{"dataset": "phrases spoken by 400 fixed synthetic voices", "train_examples": 39062, "time_shift_ms": 100, "vocab_size": 31, "mlp_ratio": 6, "bias": "none", "qk_norm": true, "wave_strides": [5, 4, 4, 2], "learning_rate": 0.0015, "beta1": 0.9, "eps": 1e-06}
Rows from block 3 of a small CTC audio transcriber, named by matrix and row number. Rows with one number within an expert belong to one neuron, the router's apart. Each number is 128 + 32 x the weight over its row's rms, rounded and kept within 0 to 255. All counts start at 0. Numbers have three digits each.
Before each expert's rows are labels from the 100 clips, of 14976, where the router gives the expert most weight on average: "peak on" is the class under the peak. Only what is clearly more common there than usual is listed. The data: phrases spoken by 400 fixed synthetic voices.
# router: router (model.blocks.3.mlp.router.weight, 16x256), inputs 172-255
# up: expert up (model.blocks.3.mlp.up, 16x128x256), inputs 172-255
# down: expert down (model.blocks.3.mlp.down, 16x256x128, transposed), outputs 172-255

# expert 0
peak on: /f/
router.0:169138127182122149122101150105094149074145135090137117174109124112144107145128128121147053148080095142165185103184178155147026151142164144100107089095138154149153174158110085143085130177153162161135183146167131100095179133173129029112102142160126160096
up.0:099154099064155116091141184100166144111068081147145185105130090152099147074199112095165136164101159186119161158137109120109139088181126164192126094061100121126102128102137146097115174146140135152110086104114137144171131116100043159153172145121121119114
down.0:145075096120146131144124111136103173163065146098092201131167145093111112114192128140160086171085184136152146100172072173104118168163134190164180150100074171117145116118105063140111095137129089139118130136133146111168118155096081068120155093161100192106
up.1:123127122136135038107167171187127178129139115129108126135146111141152122122138101094129158121128153161128133157113143086082142162089116086127104112150176092028104072200112138168113176079114118164031136173124068082171078053098114103113124155085137165106
down.1:083118120105132091140180089129120115150110155147104215133147080072146152113124138100137127190183115196127136124189058188073152138137096171177136137087089142184160100072088105098160063119154140104090110160128096173125149159102133135102136117132147115119
up.2:167170116092141137058102153111061103130119148129103188164139122144153161136086098133144122101147131083135110101120165118099131126126133105157128173119112138079143116128125110165106152085129149096091151179149138160148106041100149116100154136124090133088
down.2:139114098127127122105154081161118119174163157179086170084125121130108121119133159133109193075169134161105196153087112110140110113089202105125149066176180117140113124097121098129093125121123127101145120094164102112129072110114113102172104057150146118153
up.3:136114134085106148108195134148142075189107163106143142192118104079098166210068137167111094103110125043127037108143140135109109181144150128102144144148092108133151097138155130113111063136116117068131124103118080137089102069093156136183129137103143098060
down.3:143093148181128168113095192064104092085144208118173121122145115120111122126124142111142119161063131166178076123086105092166063107201155091080127128141165157071197180149120120152117113110122218135147144130132143099136122080108171078146136139126057116072
up.4:104054102108126154099171079170168094200122114155194181167127118108110142161166143130120178137159168075163140149154078094101118155144107120135109129061075102148112115094155132157154144153138065104130038084136141166133095161070130113140125092130179108167
down.4:148168133163163123070135147107131155123126133153156129139179155096152111158130116101128166126071142093137140087133115143059140155148155144093112164096117137158115099132093114156136173111114089127087105113089101165099106196129058064128099080137157117142
up.5:096119147056133065141114103148190091157141105191197101078181084154143113095160149136173142103125119109109109113102114124119152107137128119107092141117113134096123100139188188104199128097113096154070069098120115092162092086133077155173135120114138110146
down.5:148095101127097099142166132109122178187112159174109219157129115140097110142160158109155109159089120106138144089172081132095129139165171153171114154103076117097130098189106138172118104095166130117026107132073123116141078130140120069105122100180097112090
up.6:126148106122142117154123102168157176146166103153119110136168122109132096115155107064136150110184174057135135069090142080098123140083114042164095115110095135131086141168172141132152125123166160137120130154151164149128111104073144140121087148056154110181
down.6:146203160128132139090086204162114099157097080147089088138142125113127096125201116139158120078191125109121135080128185213120155131113098156131106072103132104124077118068099081167148095140166119087110102153064142128127110099094100127104122169086155157115
up.7:136111115113140128147116189129115109155136161116105177107140049156125137148087097117152121124095181135148121107087158067098111139134183059108159186101133170084170145106142111066106143110131124064106138151164127153161108080075088112064152152109119102053
down.7:171089115119121156054162119198124111125103166114132158123085113194088086093137140141116124088141148132146187133148143104122124162117213146111111087171130124083115139140171141133103121145128113123152144141135100114182116129129125099122117107111136110121

# expert 5
peak on: /i/
router.5:159099173143150152156172103184178083161126102178117082096114155120077110180109149137179146065121126091171101097154118135124121148176163116080081082130145118089086090106161168118098125082162106086148099111096125103095111085098134130126145140089138084065
up.0:108110130145101170116084081109088154092143092126131227184150181140157152064140152108106086126149113094091153114157076147166128064109107089146176158113143121134177183114118120123141164107120199171092157157107133155125160083233143124128144118132113126173
down.0:178109196156156156211132108063139106088070182109146157064112163143084063142155168154144103178101149113177146066109082142117174165127165097151092169139143152084106143122127122153107116151150131156100108116134101079136114140084106108166070104094123127129
up.1:127131120094141121178096146104118111140123178100130133094108133073125136110140055138197104122083116185169118122159118162111149181155103147130139101124146135111172113090158083132166178161103127110148140062141116160131154098101126115101203123122198143090
down.1:147134159118123058174120116129150175138166108152139103114178109114141119150119134098124077141156068155118168073093124122120134148130081131157080140157168142075101124106131118152079145127117097108149099170121129139077163084087123106119106078151152071112
up.2:147127111130084099078066130106101127153134092141165148144159094132173174183121116116088151171111125117116130122152168056113148124120098131119127198152071113188119107113104146169207131108123169142071104126130083127113147116110104123144145160147129119181
down.2:106119124133092149194071148059152125133120139149137189087103161159095148160157114136119087139077149111119152135159123078122145115131165110154107167086155147151129153130114117106188153136173114167092125165196139144099204127102096137150116088156104090137
up.3:148132096135149115064118132105131159133081149120167144170176163160088118062138168138160098125119153135154172133083142139163084126179131080139129156151128108163125136113078132166087129139115159182130168152123157133082159134171157170182047090116122120173
down.3:143140157152103124106124080172126104162099098071155128144088094154164068100141136135139140142105100079131130125122116150101095140120164070118176158123128117114132125123208097180147145120125163119131120108074064085173100132185067118174122174044126103100
up.4:074130117119142156090142140108085100092134102107142133093115137099176143155195056171105158162160156133107196150123163110125084084151115076121188146136190169176169171084134139075163106160074136177099116119194161135119153102130092118094098119150146141142
down.4:156063105175159127110082183094191103092093146110169082141115147206127135118181100189138167089117158129141122098142124097098171166096151130106107135112107087126113110184122190149084089119190098140173085140161168136121129126110178107117079116091157172107
up.5:122168062162143122114074104137174108099140160113138089094177094124173150129163114164171177142131173152076170171071146161110106125118100143143182145137103200172139128041121115100125131112181098153132116168117188115116118138130163123082105137203104160173
down.5:161116150122184109149093153101152081071077194108154080105159235172124149114144140186160169086115157163145091136069144122040150184121156135141138167149118113125111139092163154160073126113207146151147114118094180141095145088161101108137050132103095202085
up.6:150151128078116085134116176106116157129092174135151138134140145082141101060134145102133074158097089142127122104106130160119081181137075185138134162138113176130164135151092071187093175137116168096129153098101045085156170147152133148156092122114144212095
down.6:185105164143157163171118169081129080161061173127174091100103199119078079164161150150123135115056129083185122111133089148089107177101172161112101135129110155086149109089170168142115129121175094131116111130130117133104135129103137127163048100112139133116
up.7:091147083106143144119105125124140113119162178141141132128135122137158155098143105169178150141173137123139171148153116129103080095102112132185176164136083139140149182077175124122069117139141128137132149196134168115129166136132224097027124135134109203096
down.7:132122150136156164173120140099175089082093181145164110072096214137142120109148129186154134072114146114170125106102113101065159189144156094158175119144101100149112130110158162144095141128189088180103106160078182165089137093114124162140051132127148188102

# expert 10
peak on: silence
router.10:148179160143150126159064176157081190112172079153075162116130133144126106093118112115122089081131084047173166098142149084107085130101170084145149190150140150104097183103118135114136116098137077190107161151148138160152143186169153114071093158127067111126
up.0:153119087152106142176142128104152121193085136119155156106150117089146168182139143114148164126101085154104135158101137157081136160153093163079113095107143157095166062143112143162080163149149170133115098125112132093120163103162161107102114094135099136115
down.0:073112152162090082203083134090123162168095131134135206154133078142133109091135148136155064073128090059163111193144085101090109119109142170143093164119165162130154147098106184120123122141110076159141133107133093087092139162168181110127068122164130076084
up.1:120147136073140101154152101131132132130125093128163154092128075154115077145111169109145162136151150174135089083145090109132131119167146210113162120131130134069122100096134135157162187185103144090099078076033161141119095084023075160156188107165111135103
down.1:077159129116109120188108104049166142104093136182064177176131099140127152141143160167123071141129107106151099116150058073097138128161087124170089096101157138113165196140082171141083139197157110103146104114103088136097082161151162140137094092146150112125
up.2:119138055188097083133086069129158138126130105140126080105158156098155186204130171118147175087169116107103109114107140121136159142095130131067156176143174128082126109135131120160173116088145153118109085132068150114110103136144142048100108159158101161151
down.2:110094138135084101128140122121134141220139111154142142099126163101114085116140141097157156141183104119184111166149121128126086103105206086084133144155185100077157122140152115119124132141101110152104110059117119130155066121157185149137071118057112145133
up.3:122140060151123135092141141123164143149094155153121124154170198072144152227160229083164142203131142146135134110110081145107139121226102162127137146120107151106148138104182159127084093130118147099077078072094164114110059070101125108122137125113150136138
down.3:078162154176101078216070142078093158130086152118142187165168118148120106093175117125192073095094083062145128166146117103084098102135163159124112137143178152097142168095125179133117117131112082157129101117137095085103135150181178103121063114151144127080
up.4:127111176094110113106113072159123126098149114097173113092165127134160110196155145160163174136120112097138084101131178165087130150150113123077127174133120119136108098160160149115147090139090106118086110162139116092123140126123132121116097171127121119110
down.4:116116096143178083147094158104143085062138084120118106105101155148182132097136164168141126080100164204124143164169110134171138153114040178162090179093155154085064152119107155136100172122138114154128108145174150148203125174137147157056135167163085159138
up.5:130187089134161102139143078127186178085146082129131159074134076143092087097188187136119180153156165200099082124139108079109110160130131173148153080114147096071141133138109130172162155178135107104117063095030179163141051113093087140151163095150112132102
down.5:133166128085104142194141121059121130162057114118099195140121096111128081154155113108121090128177093108176119097124087115080139120161139030095079093121177144126183172153112147152091121191141154128108157128112135126112139124142138134126065102115164141120
up.6:144110081192110148151159095084132154090058152066147090116127130109144133117181067110131148173117140137106163134140131138126100138162097144127097071109155155165143119125101122106116151152141102132140135142164118114101180132181142096118119110176082107149
down.6:108131137176097127174117140042119204134111181131159140093102107093091082104191119062130082129143108107169142133132073067134089096138122133161091124119165095137166186054131113099100124126100091131162159061127080133145160134145126109114101069147153104124
up.7:130148088151141089103191094137139149094130146133167111157145136112043123119121106173149222116100165119140131134115150103143148081150121165070150111164132145051113089174154153145118151157090154156102076098119122129070113077095128088162106125077150170149
down.7:125183112168096099203096098076154159164117109137177184158144121118133067069137101110135094069186130106131114174143081129089126100096183126114130147129140096107197142057140143108107090124127124131158121080107111098094143114145111106074037129112142114127

# expert 7
peak on: /æ/
router.7:121125051100147117101136141128140158100146094144127128154202131140160125089127126051143111130136127128094129117089088093166194118134125127185140067158094103118112116165094151078126160137169184127092134168102083119138157081074144189075134092129126131106
up.0:109188098088083187114163114151089189172103109170100150078106078123080127131141082067187113144120055110114098115172128111097117125203160169171105112156113109098128106121101094173134127133105144096123084134140147137096148059164070119194162129133118085122
down.0:116051135122140129071156136152137147124106140103149193137136153128138128156164135095124122105165137095146102094145115092126085061173148126086122114126130138152148118138112153087165153093079092097145188136158115121133205138101082052115143097170182094126
up.1:087068137119153145063145103108157059093152157172166143159130208129129166124148204218161158131146100146128156104125108112133073045122100096158125158156096087129109141120139150117121069134123129221120109130071183080148109135154176086199092146131156143148
down.1:115190101071120133159096100133166140060119127152177129138151129075081123117168143137090162182170166203093178048113118178139177180117101133105126107091146179130109114115135114181125152155132122150090107136097138089140081148117102124172157162171154152116
up.2:129144137100108089064132128117137186143054120129096168106133133146126146144121139142180192131102132076112083119147191113144137066108123124136116171085108129093124104161098142105174090168064119032101082114119118129103152078093141126185149150126138122119
down.2:106163141172090147082116164101216100109108113138152112103120165152178079154223117106142145138147105073168129109138202083219122111149148108144131109097130095167105138118086177157106099088122162144143124102125100101122126174162125116102125118132139121119
up.3:147081121120089167100170089163137137169125149189173079152181126091097137127109201151105107154134077155088122049141088138136112176101085095125055113133090114141111075170076159180102096072156102200122121158152103050134086161117161144163125158127127072189
down.3:137143128060180166141121092156093116054086055113157182138143128107091180121101151121140146070132159146156106136085105132150132115125188129125159098128169152088147173112120053147140138152118190173128152202168190127133154105104158133122148117149148104156
up.4:165155169167072133157121167089147135109131138086144181133070151077178105149151148113149130169129082129137152163164146164135076115192123079137162143135141122140195170110138116149082115171184156159118163117194103137118122170159170155106114052142106195126
down.4:194137111093113112111111150199045137163162115141077154116170175131102101136169148114163093138137062143132130116107168153140150098098114140127143122125155101075104141156146085157135158115139134078112122135069113145153099074129129113133118117110149158063
up.5:086132166116098153130107196177112081173096149131114159108155092151186161140133146130162104056092126133104124130119134138096120130121142124074081145141137081072139113168123125189138089096150078059081101124167112153223124124112100146150181141139142125075
down.5:129115093143128125096096161181138155143101131143121123048215154136093105161131125100158104109107065123101138117087174085148184164108058201085112124152176117128154118132141141147124162121122145114067159144117115110216109106123156158079158101173161119074
up.6:127161204127139125161094206154076153106151110141104157144118154159103089124151070144170091072120136118161108106097105123149078094155115102117159173183103137152128169134095092159097088107133146179173087075083112149125092138107140137191103160077133085059
down.6:129097133056091114125175088071178110104120135136100123172106086136156128100154126110194146185120148201123145152131132147153090122073146082190135113167048177082107134154144133127107106173169143136144073079145128142142127077133050143182081117159054155143
up.7:094086091105116152127173146204105028151172098181117095102157089091180172104120094142144127146162126036100160222151127126111124142103109090133160147191154128123110099048175171128151113096162132174118081130167132134152083162126152141111134119149137110143
down.7:072096195113167159185125126158119148148162123127156102134130095118110113142064126157109110145136160107141130162134107176153092119121186178069147159130129083141115105099100095136093182089127146136119139087129152193098138131174130172147137106111082172111

# expert 8
peak on: /u/
router.8:187139075165187134159084123144133109066184139092097124079161146172098152138164071130175188088144195088167111096093142126087146119131097141140138149153138130100098159075147096129096175135146099153147099120060202122143136096079153111093095141178129134116
up.0:054165081200128176120119106107150117151148136199228119084119139060163148154143100155190113101174088122086160100159151130115067132159118103152179118172123145146134113104131120161143149104129132161100132172153129118086103068116157140101170126074126116169
down.0:124078088083143153084169155124160152078163126113117137100126184146170106142151086111104137106137177112126163150158170153106176157092103162099118117136125102077125142146120127108065096153135108065153099171117198129076166146100081102103136129104177158133
up.1:148088115143088142076155121134121148189100057144128168144101037117155152183127121072074111194135101129108208157158111111116122160114113153122115085111153145098131119124085110148159165123136068130111102136152110153170180213138069119165133162122131132159
down.1:116099092175082134094097091098175132200105078145151171125092125145094116128167133172120124128122158114172143136163126113181114087138159125097108121142114102096129123145112129124138138107118083121059097094145088154181206145070132098159131148102190093109
up.2:150146099109131128129192122125128113122108141091103108137070148096109069191077185102069122156136127203134142143088064063060137143128134139128116191175083135070142203125131138158106117113098144091117203113111133107149111141094155118132132099139118141107
down.2:183113157137167134052131110103096113125097126141123134124125118205104063153139126165076156159128090144156131091123179148126091104138119089096106132107172201092139172155104093180208178134109151140160130213093151119130091156122144120096172160097080149105
up.3:108129080097109096102088105158124120131144109124108178076156126132221178136162152093083136120146087135084133170083162173099174112115110178158156120126118148130180143131112111133196115055073157121138101118085100164099081112105129115131138160169096143122
down.3:136184100138159068170084104120174106079075115135103146157126115241121130097201166180154117136100127125162066140124111097123181133120134137165110137167116125123155177126203147103048124176139078120133141117166174137076153160123182156034126174108133168137
up.4:112124124074105132115189114169144086210107136130109165100127043163130149154085095118172148103134128101141091135151193127078133155115138111131072100139136148120148074175114123157090152081150098120106089159117142093097106113112117142121132120138116083057
down.4:136157117103067144105165145181097138109140099160129109093157083094073165119133080143107116118190070073104067148123129172182087186108094134123130133138138094114100127092078168087117159123103131200164185099148164137149142131116118123147093147164085163171
up.5:120071141164109131151167135146130087152143094155229134133104148110144100168146133150122118101138094074107135148101152138110057102111123098117136095157101096182111089122112169082156100122129118185110127125143123087098178148125110137185134142128121103178
down.5:155153117136133118095124130147164127108089159115083125098118151151156113178221126152139158131138149142127130104103164136128150121111129145125063099144119150100104119186185121152091118136101142046179095124138138116110129139092064110090066151083147145125
up.6:138093156113132126149170154100147114099101108116134128177067159123134164112104135121112096151111097129139167155141127119180165163216127100116122120117181133078127134157144134222123168060052145146117148109128075099158133131163147143156077149100157146094
down.6:174165074148138098118084094132206149094107143128110138176145101164132082118210186153163126128136131177132059109104120135143090121127160131118129130111145144119153145112142120199123135090148119073124130183072112114098086093134160156064112123135142123072
up.7:110017212181093156140125122106148104139139147090173171178088159136136113089157132119079085165120121135140139107131109176139113096123103085149099180093130116167170161106128151106171133152167126196152139083125087148147119180136117133181154149138138129131
down.7:082069141151106166149090082103165106158069158107159159123103149142102129127125112148112129125101118081182153144140087096122118098083136102078114121175188110134164110112151166072179079135081111145126065090164096129151138148140080121169059126105142072172

# expert 15
peak on: /eɪ/; /ɪ/
router.15:116105159174070119075089108108115165203164105125167117135128140116122118200106122124112125171129112119116111058171155072124095099119084095112116169133096057146137076121125208180196112085090152137097079116165079136145110091075134145177136089128128083167
up.0:159153129144135037099181140099086126134088117087104141171151143106103155117090170139113137067137209105151095113079145116145179135122107116154103117071179109052133135153129147130082049134125143074128136117137078154148119105095113130140128136099184154127
down.0:139168145142157125166147164112148074110099127112193158156109180129158157121090082108115135108076139087144161075132101111162185102121150117150110099116169180105103186095061178160078078143152134097120106134156145073133144131102108175125161104132088128167
up.1:123093186122157177123222171153105059105124148137166169129055127107081156107123144097086081131149132163138142117142099178148173154124108160167121110140145112171103133152106093108090110124047089127133114114119072048128184194192110116118140117116164139118
down.1:075114176145112156138108104148096186095099200134148171146104096086128171140164160188075103192145143130142161104131097124139125133122110070124136069152173172161144134089107123107139100083143187148166171115143155107055170113116123083119128109122137125152
up.2:148129135134167120129147111140114092069105147110120152074132174151087121076122115122141165103125178098154211159087140131106208145155080116190122154132186131036103170135105109102097134125144136120131152109126169065143155185132125105101129070068097164137
down.2:161097096174100099082121148148095114155094129120170132085193155106085069152107155126150132073076165087107058097063133128095116120145100123085111155118106128091130108125129234157117116110123106130115121114105088110146148083123116130204134147122134067138
up.3:094176083080125125079202145123107140147119133175104105150145170137130164100087121125153132086109121109117111169129133074108104149110069147136134146100144134086145141143139152143111086139169133127119167128140073123141120085152175162097133085116086170106
down.3:157121147095123114129121115175196065119086131101186223143156223106149124128105152075137155107069173118149091127098115127104152085134121138081097071081147168077138162103128165174087087140117076103138114134154125117139168195165080115168109139145130145155
up.4:115143132089111144101154064175114164158106108179126128172161072094113055156085132091126139149142127114116085155122131144140195169183186150090129116199113126148144107224123157167152156139158095122111151087132128124062177129116081100120144113123095122125
down.4:128133124146161133104136138088140111140185073123197094114147134085173062148088110161130146106063137121111134135089144126139130192148152102115132111117133145060113125125216146115149125120128136137092123104120165155112142075166144093179127166145076140134
up.5:120156124113167170155092176117170150163124128065149120150091152135117091177107118144131121066107171161140160135143163146106130148166130107135156113178086104135161131097197096152111075167160154097095151163118205181138107059126140146106179085124116131146
down.5:120150097146120165118088085227144128111131138164123093176144119141099113100193150128173141105124119208100075075160118166110106142150142131106108142149125074122102139110099070184131133141117098101107107116154146153131102184183107185138149130108141112068
up.6:108104138124134054134138122086085061117104119094147143096124123177131181103107065150113192105122168108133089141121154117147203120209041132178116107098104143090145105164097225119141143150118101129141113096107130116048050122079104154136140107135128148140
down.6:127127138169097141189133226072077095162140141127131132123117114159130122127159123123117073093071123121104157104152176137217147105047222107109125141173184133150154092130089152085120138093159086123178128134179110103181145100094180134112131091166095126201
up.7:110135093134111109163060100050120146079106134090134150090135111128137073132149171198149162141105162091139154141120163161121080143100128161122125182140109102127150116105069099090122136127119167148095112134117130131132120097110100127164150140158155160120
down.7:108124127112105112083117128084100092113103095092152142173139083130153082127071128094141170066086104060150093210085110120073128119148105112142146147121131196091123132135145231121138142118123141129130183109057108110083180090127141114136190140095088157133

# expert 9
peak on: /t/
router.9:142198140141131120093116103121128170091156126115065198143137134137166113065165135131118065124132098157095122101148144152147241090165054085141097145125198106088134191155151097178127073124107119145098174102124116120107103177124169119048196124096139129081
up.0:135117125143138181144135116162098186153178140156156104116146121135180087105113092144159104112101143106183109126113162134138113213103083063106124146131154163145141133142145126142173127155137149118148118149119160120068129120090111120062098046112047160122
down.0:076175099154118197203119124110162161166173159159081163074092147078118127137104130132128126175190112154162202142173075089110083073180133083133141145173130140159128154097112127092114172122153117094079131133177109071157115090150152095138120111114112107092
up.1:115089123129101122127191141150165184116179150139132090125140080117118093101175091044121155148125120181107143147093127135126114139118139151140116080056147120130163127183170151086101123108155096161129116141106071052101109106080079158112144090138206145149
down.1:159135068148122115121128095131140090141098122150141097156129109142126128087132166162159108114102094107105147159070171158088141182116125125107116154092152220138100098164124135160060089192106096108110121118099115127079176058118159135112076159141089112089
up.2:152125170134129188192119099151124135106173114120149130090139099137157085126175074113191116139123174107198077101157099160137101146137119110182134117111141129107110134132125161112144109146149083125160075078121140130079105149052133138142137067148106132139
down.2:110109133184124131176150062166173088180088136116141138099159161057105180123100093127137074094195127067161175149159105099109155095157167122113117114181121131174119096084098107168098095088152186123154119118160143105119105077115116161125157113087121137154
up.3:145133083137137192096156105119135115170125091048158137192131122107134119168126139050125156140189164127167121119147119159093147125147177049154113166156128116089148136108199096167061139125113154167085159133094166113106111089102180134125104061152144127149
down.3:071126039137111112104089148176122136155149154139206115085157112076109178144143123142119127125125150163100091154140167128148061169146128156115090091133127116118139126130095137130142140051124109178089149194156172126176122167203081112154123140115062132149
up.4:121109107099109121155158066118158130109108151153114087116138140133097168132137113074120229179178150164128146133110098145137126102112128139108189066098130113124090096138153166105114173102139116095138097113094136107096079146146076148130137069129108156173
down.4:090131116104102139182132095137115137131122141134159100183149092155102121129099113057132185115116140173132153215067186155114111172127115129149119159148079147156107125163190158151063066138114111165153135114080121125121158123147138120147093091083163184081
up.5:105059158133111160142204181184142127153130131129165122133073152151163109149129113185145180140107108093169142162142145131099071123109206098065167138134128106156193121132131161086106154118103150130138122137162141139144137097139079131109051051161098137121
down.5:099136056108087100101148139118126126147176128184142126116147139142150157150135143061133154137134148109144140187077173109092106137083162127105187106140128144110139148107160158073116138135081113124075144116111092155115113065109128133135081124134120117089
up.6:103112128144120088118130185151142104135059176144150190160163128125087250114072185120131154137149076095092158168111115132121130088186176118061125138124118135102137102149142159127082134118135153069129136127191068121117168145163077139119167078161136126094
down.6:104184113136125112156170084130121064179109119126104132131145151099145107100122152118182085181110102108140134102162063150091145134107153161165080185121131116148149061094148117165108096092151097138100099137152103120170170114068138140079134114120117133103
up.7:120152139126088125085113097112083184127168125158094147138135191185131104122138179116123174138139097065092129142143149083109147100093146060124161169145170133068106155181118156122118105125115136123119102095120168187180044118087153179143096061167142155095
down.7:138096106150144106123136126110114141111183091130159162129115152107157105125122129132100076120132130147114180053130116091160064158104105188170092140074116154116094166158101120115165166088172110152110102127136164141165107164124105156130136200140095124182

# expert 13
peak on: /k/
router.13:095092134070061149179144136134117116194115119133093188123120109153144130083124084113102101164125117152135120134114145194134100126081153159168144170130106083142146144150077076122150099124119132171150134124121067163105129133181140171164123099073109121143
up.0:110171139097147085141110095153118143118058106132113116093175136134072095107119140140130114101145190171175117112100060109129157086112123205148074118124113141053109074120136140142152116133093112146144123100119158093153118073080098125149160120135157159133
down.0:206123114113155124102167151118101128123169061134101064141136106158129127134119142176097104163141097167127084115160148152129101187074159140137103116095091100092162096149108114186150166110155195136139100122165136163158127054148132150183149191129078148129
up.1:122127162166119109111127140117125192105129134155161136079108146159125123122149100159126137114051120209099096094102139156111145095132123081162094120119138145077123106145100185101146121142095195154161089166088100129087079163128105099093130113114135089086
down.1:164194143140110124158075150160143131172093114085143148139181111142100129105119131093148113097141099122124053158114115136090107187153148122137105182128152122140136121116071160170145153086186078146126121098128154127093135113118076150141170144165101118068
up.2:175123161173119134114123109120081173080140148077134137184115137176159092130127133151158168111168155080115137107158122158115123100144119151092182105103158131077151079098144125169150155135095126094138070119061173153088150082104073044130112103149074159121
down.2:088123188128100098185094136057125099179103096147123167125098104084142136139105097132122075119136114126118143116119171125126155135142115115135108155104110167173122135130160228127101135099115125167130059147156090072125133138122124172158066158082142060222
up.3:131130154159122146089185096094139193089173145122149091158111123094098090179105170145125156159119128053153121083153126130179102164183146069110109167131147122091061118146129123121094119160078145087122125163162113119136126123110180114136101136159135102087
down.3:164104130148117086124131101092108127156123122112179094217104113157072130114156149084131103132075096108115063157101149105122089079138230117160126105130123117084150129113123132111135088104099124153133127074109181150071149123144190133128095164162165104067
up.4:100125088115109133166091093088191116170081122087184143137118115107150119176143132110164122170113154133097125081143153165090105148144069210117148166165111111116169147167151124148118045117149088063109108106132133170138141066132143116119139139118160124103
down.4:084139125038099112145117134083120143138158181164128125142165096124120131112105127105115145137109173094127178156130130069152123084089126123188152053129157117127109131085162110068108060181131134105112179184086117216113107102157138153158168115121137121152
up.5:178149127202211117122137123089164072014108138108170105160089156134102088153121142137118127163156158126132152118086101157185128146183111141119099154125138132171108150099106140156050151122076202126122163106125148104126163033118132086072146140146131174108
down.5:175152112120143094114115123090052131149090050113177139149102135170098110111188120130160061070151127134165067116113081101091150123128157109207124154097125159126136151168148160153143111137118122173099133116113124105106152110182150121084116181142103116069
up.6:103133086188088087169083073057215160123131080136125096083118200109165074146100183171145172134125170089104176159125097137189146118118111143127163128155129053095123105129128144154150084064160100100099142073098181165155103131127151143106146130161084149150
down.6:101090151081102120109125118139128161136133141127147168129104141217133071164125122107113090096185185039187131113097137088121103130040183141146156095085142117135167140118140122116148145081096189109093147123046152121114102143086103123134120125115162126121
up.7:136103122147173117127169089131205107108115165144118135144116070096133159142122167121136111192157130154057190138141046158106108124154096122116137114175107098139117142105108133169071121126148170130102134190099120091097079132111145149146122099132114147086
down.7:142103116160156127132125161143114143179104108164183087111124158132127161078180099120163116078063115110116113140115195102111112145110155137110123183147112165145158149108167136150130097081140128133135086087151150130140141122167131146137111156125072109094